Rows from block 2 of the text encoder, named by matrix and row number. Rows with one number belong to one attention dimension. Each number is 500 + 50 x the weight over its row's rms, rounded and kept within 0 to 999. All counts start at 0. Numbers have three digits each. After the name is the row's rms in percent of the matrix's.
# q: attention query (text_encoder.blocks.2.attn.q.weight, 128x128), inputs 64-127
# k: attention key (text_encoder.blocks.2.attn.k.weight, 128x128), inputs 64-127
q.24 093:479427467490557495474470453376518552535523431490494565452537521535499507476450541543549522578465500575416575427453514470466489551444463535578536502496490552434534484542459488399496468557480396
k.24 081:588530459551448536485539537551508448530564568511510554595553550433526521425506465520509421572571568439537467495512510621515514487492565559504563414468499508515487412541413496523508510452537453
q.25 102:534517477432521485595544441500579500412490609495554391584466544520480569534468622423551464518507489506504415571525534534541525549497499577463518591473458468528461481472593462485542479597491509
k.25 107:322510444485435532538482492472444456518459559441578525490375520480451462518508547521560576529466511542565482536482543364474479468485505505543480465474448479432460491509554544470548427483535441
q.26 107:483550556608475422550440523517566422470493542490509428482456589527487579507483390520515437366513483437454617549521546539421472459494529544499521448621528480452474556437504431513510511492576568
k.26 087:516581531478469410395562540501504529475453476543565418432580413539472461560427578519530529595509505553590538529544512487436496555461498489540509589443566565449551492446478539459489578508456463
q.27 107:484477496460511480488512406566540525558414461504538492546591428528578447518516475556546544619441430430470518467430510516546515572516507483462458384564459488504447580550532593524515475479489509
k.27 103:422430465618538589591426512478511473488493517523495542505528604390519442460470443460501481531485520504506473501435504572561530422496475455557499369558467534477428454511450522451440535577531538
q.28 121:603508420410523499460591458555458513505543486504549585571604527495446523422499532499466488566450548484603447557486508424532481496560430543483425586503520466535488430471504504546510420487454546
k.28 101:385431453442464529468459526514499467576504439509508567465540513439538511463497610564543505572527468563524436397523472450461492488508449460466474413496512531523466477483458499489491532373445524
q.29 105:506536472448532477429489451446605545444539480544556446427414582485556520507508497552465461441549486465467526457413452494383554508510559511492568495446509511435504488501583550450517563484578436
k.29 105:547431518428489509400478566463538543538456563496565476458514490460458495497575604500425611525576514509457495572489499442452529497488409457417512469555533516474495555452434478421513453434469400
q.30 105:448515477477402542498508536471486445457506558484503516471356598485497461413446459541451519552520414576539490486495411389487523484555571536472505518571528516360602479560538512510449453454538538
k.30 111:596462530414511487342445508457471416514403477548464387557546469583586477447502541465520502503567445364516447484507458491518498435499446545493505495496465514522447549505454483414488546472460515
q.31 116:511540500543609460493593506480504554450570507454557448523446521528514517579561498509485469542509523513484514493546456525406506556597436412476503551564542437526451478555558506524498495575475525
k.31 099:474528487490447511476492610564471488542502486474557531483511526396477504536556463570537562537470558552426527536507523513431534418503489436457458466424520578462492536552429417546485435465470412
q.32 102:476543479506509496437514439526553460592483480438484374556502403498547469452517587506546529471497376482466475516528546596601587566504455539503498410525471503468467460505547548481529532476515416
k.32 096:492491522589575501527448555481459523403558444470460578445481564462494506444493560500480587495433588556571486451454551467440500550534530521514569531496572485489476501475441470516521495572444462
q.33 093:555519497479472452572507506448461503450518529524528456480447490537594602527511459517582493517550484465435484565555435526539539502649497557460511534456548492438421412533476478483525501540441514
k.33 098:495512510530485505407489495486482531487560551454542468468567544469558572470501525587531542474452546540662560444629459514532464439483519519495450570530449606533553468419589603599503569533497529
q.34 093:554466459531453479495571540440542385476466504405456509499477550475510485494529486442501549485494422486550508410490550399492454555520444449542492457622480582519507446530492528485524462493623512
k.34 100:423565537503470516490442519509445538470488506484441513487492523537512547537466495415512459682569388526381520533549535586510436537492584388492571479497497393453566430447490412521510432453587466
q.35 099:514521548577521447508534422456400536447589562604496465447459484469492428432571416543499507458377490466454500509483514529551562556462491520476540478499497591564479499519438485533425507558506409
k.35 097:579526527443613569543455495503507432500508482508467622493513448484597497423451511445436471431420511436528642532515539516571500495463486451529543483543427450505549505437501568474576455535538545
q.36 121:557491450455492540598505503567593507473515472469504500446447608436516409394534567440467464513526633515528508491530468508434515516514512514470563460579421450456540511547410430591492517465510532
k.36 098:417584490403375517551493487512497552504578591521543558486430595531538460514461449415566546447459534456619534549548558511576582486513546546459496524484527529400444564605461449541387478598545533
q.37 096:499525478503508518537536512454454587477492480535478456500511506487441467549593362525478468531529478559505501543525438532464423404474554512531433526369524548471547447460524510445431498490407557
k.37 098:558564587506466486490471482452522452522501511476513512559587459559482538526489455563528519395411496496477567478524549478507571440453441473411474639476489531490469554542573541447502525447578528
q.38 081:447532565433443457536441461469446478500439478468473472513481535487457528468516502402512568558435473416527513387434491427476500449489481440527466532500556481442435499494445473442544407564489513
k.38 075:541438483401526470502516440485517504541481514379466495436405420604455512485498497533520534573552437537423517485479526567450490493553440618404515558546577510550476502442485482524533607449561557
q.39 111:398510424535510508578448564509524450486551546470532527582481582465529546503536510484495408582467514513500488596494517590511430556496506557484549476478562434579517588487507487533498452438441540
k.39 099:500539502474456454597501444563500564513522577517507491499470529555439489530488466471565546517504536421556441390576505522540570487533529538564464481493601538485529493526451539522404525624549524
q.40 096:455536453459453521550431449584521484522527497371427477490469404535486473529450517491568487431451468490574531467366496481470410509502521491553499538543491464399570515416474503536522555494385533
k.40 102:524470467417497454480488511481548528451524542541476605497496470461486511518534524461510497514562440560498500537539473411389480522448541488506558504459500550522393407595488394506561555467414392
q.41 100:606521513509526569492560438524537404519463439453576510410390539482515494444455522452589459527395507425449468508596465508481514577514488444545533518470409559407550449543534422517443515433537542
k.41 090:544597484540596503455522416512507529552576533451505303407400531571508476579481541536507583536539557470467483517525489481496481440506562515516487482489582523488403513521471500516542521536485546
q.42 092:487488541429472486545573540471480468466440545583483472548503568416524447486473471529464472520530536463459488605482454513441496439418480482519505638498542613508535523601440457452490540489460511
k.42 112:505469489437437492557547517648455460449522520509497558487562470562483486419458528488477557344361459566539533418507525486448536560393466475524437605643528489538568571506544529483520449594536502
q.43 120:445503511556412414564515564511501512494526520569504508491483573497559577475588476484485463622530586543528506475458550528479455509581461441501565443453561505530518471506546511430576471505524470
k.43 107:493496446490474528536465486482490510604440485424510549485517480480442526492465469466526512451507505476616556392571456496514587460467448621545450574540531564562511567419538508541370529597530479
q.44 107:558528562529431477473537548536486551445509470570514444518427589519581490470452506490497387621569536453444485496539478469572553503545437490539508466457432562499522511574475416561552499504400445
k.44 109:453504495549435472526452473477571492505569512502497608529598511546578506417475477536480551365364545595549507503529543459517506494459463503505467550517489571649576524484577613491485430505565468
q.45 112:425495628428380489504470516559372450490493534447457471547480505551576545495422514544446483544574454468480484491461518503582508492531528532525558449595434428484494484596479418526533482515457376
k.45 110:583420498476501398564439506487469488557452439461418654509566448462529452476429505488505494467504522542622556424509537490497545609383423514453457464553477532553544427489532526487551514650497450
q.46 134:593500587417532502484499504474454547518525457527538506460465525413414447512497536592524534507515495588484524475474514448575512510590604522482485482560463541490540509459515454462452536491455413
k.46 130:491531567476546545512474532614414467451439484505357585473479552353461455522463536438504511547518471461609557460473572517448559494470507460517517478561532515464452467496439476550547504497494462
q.47 117:434415440588440513548545448481526486512463454416426503521563480473536578400481571524490476548480569495504512434508480507448495538477432483557524485581484500543533448562504455500572511428567530
k.47 106:471484527548530516425604525541424475543485513484449390462491522516425517511396507434463454495579475449511551489450527586517460512518496418541463466519634463500535415420505406474479515544494555
q.48 088:494466492573532487541571481415559486544423492453524576486525515514487540493553531530529552472369481441509462530477560399530444556479480555537534427457492423476450598526467607431609544474455516
k.48 097:507534455505565542531487463428493513583521436485522524499456509587357514480495494385581485514599550585563487515564456489389468563479525517513434553505477555533503524468514513503497466434605524
q.49 092:568446419563521519484507534530458455450528496500520453550416416448477408426585492439498450580585519472611481541570431524447461538438469478507478476531549553520489473448504566476407495466596449
k.49 098:456480547468513518498524559560439499447465432498485460564493415426498401505469482419573464556499508572563505368472514558422351540540507502470556468563493534492530424525492513477485419514578484
q.50 109:497477469608576542598491522440427454530503538471453458439543488529496537520433482414397503408515517452452375516492480492470469587503464431525487486419492511480530500515407493555583459392479391
k.50 146:540591525527529479574457467524485459513387467440435455486594508478523492519433555577598573551537533667527475578533596529610523552522529510581482495465521575571540500580442479511554524478543546
q.51 103:504458429476491471489523438572529553530388458531454461532559555437482490555522485591457477496478457488512613498515627511504636455426620519483446506550397582589503492485450461462465462576478571
k.51 092:502430496433458459444429510425532542414585538471473491552462536566561546543470492597434496533497518427511441584548456468477547418493430441452479498530528414465573453446569389491474512520447514
q.52 105:476415421518355502484532496588449519525575477571515487530500444462461554473394452432477501562397524575575498515493459485521531451525614489528504439507530520463477447450527477635429437480473442
k.52 101:485521544501547532436596483554484525519459552514466493556458574410553562518522466607494478445516437536449550449501492427535549506467555449457487429506459466508470490492574486509567581430408500
q.53 084:601417478471547556459462543529556484498528501454570436476465589511454563620494512533531554515536519513507514368437581474523465506460484460472489483464471494426516571483568381513508481514469553
k.53 081:439551491597529498504448474560481495492482500505516479485499462438598495454483534535494391500459463456551519530496552579614511507475482508488510472523523448474486523393474500574405441522511531
q.54 092:572480508485516511548618498543521478506512375455580492400485532531493584460499548481546489475521486529441547547463436494491400490434541501535476566473543423492557467417640446365428507544509548
k.54 092:566527491549576485489459477519470509533511557578522504430526448475496529540462595501494449509499506487534463515541458586524544557433526559580449490435440463525556516485384473482339460499566477
q.55 088:481541513506481407484489490549589500505490449520461529453365516495419505613540537569496463560508506487528463559417407516490511578393585430415554435535561491493489515602490463535572513440473517
k.55 082:524520517511470474444586465485525523491481456489537469488480513420474504519495446444610470533522514475502481500452539522625574459572529572421549525542486454532526464528486480536546491424622530
q.56 092:542461462565499482503426490601436439580434467517565463521383562439480424501425460495497510537545476438535418502570452474531536515447456463457481498581532532509543555512451398568430563529533599
k.56 107:515523535400557451470548486489521558554441575495511498564490515381451539523516454566470460418545472502562538523482509419578641472503594521485510446514419452557483489466379472538511523526491572
q.57 098:500593503472485428572477462526574437578481475472497490485542482519571465549454446511519454459549467547468518490522556512461491468479541482498412488480391490500427501478605544568611597464430437
k.57 084:491454433456511557430433500500486462507551333611523513503521529555599532552576541547460553468442435468525607496494529417467560547449538426519464528531507447433540547436456445543590592521397553
q.58 096:496459443517610516378535415449531479579468479523560558439494583529517526492494488474491547417471444465497572530445582443416506518378464485466459562506498603485508515444486484440483535425464589
k.58 096:497538477553561493422509446481500532497456512458480551528494525510351407529526499445477482522536525547593518542548400512400449552452435577448550441443525534584535591497438493447449384481546438
q.59 081:524444422513500474481564510501510467487442416489495399537441528511500544491508500483441483558552539489507506495581524489401445489642457471544469445525478515602507519527470500466495481559557492
k.59 079:472460516502484470502442470558379476518514539539490477524552515490582486526463472515484546509451480524512484525575510411442490503458464546455501478577456455477569377427491528499553566543476491
q.60 110:516452449510577407492464512464506508455470514559494534402416562503567469553469592472539420553574519570503516495461431603406479514426492454440462440536544515442542445473475389449439485509525541
k.60 106:540446568570451456464459529520503485401475534533431480472551435448534385497521531447549595606472544496486477479498525549492448440543470508458500506560488527553561543514464484428447503480527413
q.61 123:530564522544565509542544536440505505458464361532515505506508545487509550480528574594449571507511527436429529550437517465500537531545570602529498525549534391519468545596488474451575471564557602
k.61 103:564483492479544451526406529463459426546533520538524412457568462544524544513420452545548496565518555511503437547492477439516524440508500470568423603507381525490528515516557473581494591565464526
q.62 094:465548496504496544562473520613499447471480558500491557495506485470609460559358533449497532534423497441568476552437532515452521497400521481418532525567556489366602474464504534439513394485520471
k.62 107:571568569597477469429490515544538503573448639483480547470462458543555467487472560446496488586564434554543527530518495499535536457598493499543519437546575530574543457522518520464494450491488469
q.63 091:555475550478464490516546527396604446476505474477485514449528594465498583481521569467538510578531462425483542497440533516636508510528475520515538540553458404523657473507452368435566559463509510
k.63 098:582540548576487451508438507482503478500479564424573532485424446385473495520548451471599497514456461539556470569573443564600505424501395493490454502391496427509395469566526507541543464534477524
q.64 086:454503511481466508492472585484516470599574465542500456558545538555414512498470587488491497585456489471506450436512499411518542471611495477536529572615508548475420530481564509541535407539412513
k.64 081:475470505519507573523511551571455487372521578518593492532638560469486524463448502480473562496463486506556545449511450451490443524553584478530447446478494423512492397489482517489431538436517554
q.65 098:572535455582468401481496468500545391506541549457492552498566570474408524486529571417540513469463524481566578560416429557467574482501520629425503492471521423477443478518540537418465487627484467
k.65 092:492496517455508612512479491489531510478509527580403443501577545528619554503521447497473439442530540571521476336514447562472433501503488444544481554486467557461493524459566392443475476465434589
q.66 104:436425461484504444497539508445585502609533491491509432607530431481524495458556502550417531576494484518462501480559554475517546528542452492464476568536469516469514577503473470480585477546468429
k.66 098:487464433569483582479466472542557491360504446545552456543543507426444533524552466561561447477445516479469485478493443430517466504390558452492597566484534629588464376425565536565416518492406436
q.67 106:488474491567413535390443409464539407413524542440548587587426583478513466537574498533524467516427483445567532536533517468399503540511540506389475479563456442461436511560487527460414464491438539
k.67 102:590517474622532435508473551474573444478516589482387526525595412520475525587523488444487495478522379460432523493502574498570630508590491512557586476444530549554507509429492466616444470467518506
q.68 101:509573449486511484417623514506481510452468496453521484510392505483554483550436447494538525607504564511466550549533517429476453522626504486440569479563535487488489549479406431535520511506511400
k.68 091:530490401524471578564495533429463579552608535539581468501532511468417393559491472462393454556557520441520489522448418524473502457498410455546468527432471453492520600600547484503475532511527484
q.69 095:446495577464501543537422454564481514524522439558549542545430488480514446445609522576489478431457521578506432399536487502461525496520479449548514570519413489475455479449518502506506483535450531
k.69 093:527462470551513519376461575517490460539423440482546546547422564335456520513488491427490475517552464467485525514567513470491487500467525530484489485467507570462493499426477573518537544521439494
q.70 115:427501458461437507502435460484392412475506528552579482517511445589508479518503474483581466568421508541498570484462483471503493469420531551528507552488426428523481522532445496560493511515473470
k.70 093:501549493459419426540420438554548450465553552552438404509415562490525478437491507513503599530539525424564524579513487486529436517477534476491449521539527556551415603573559458453490479581407521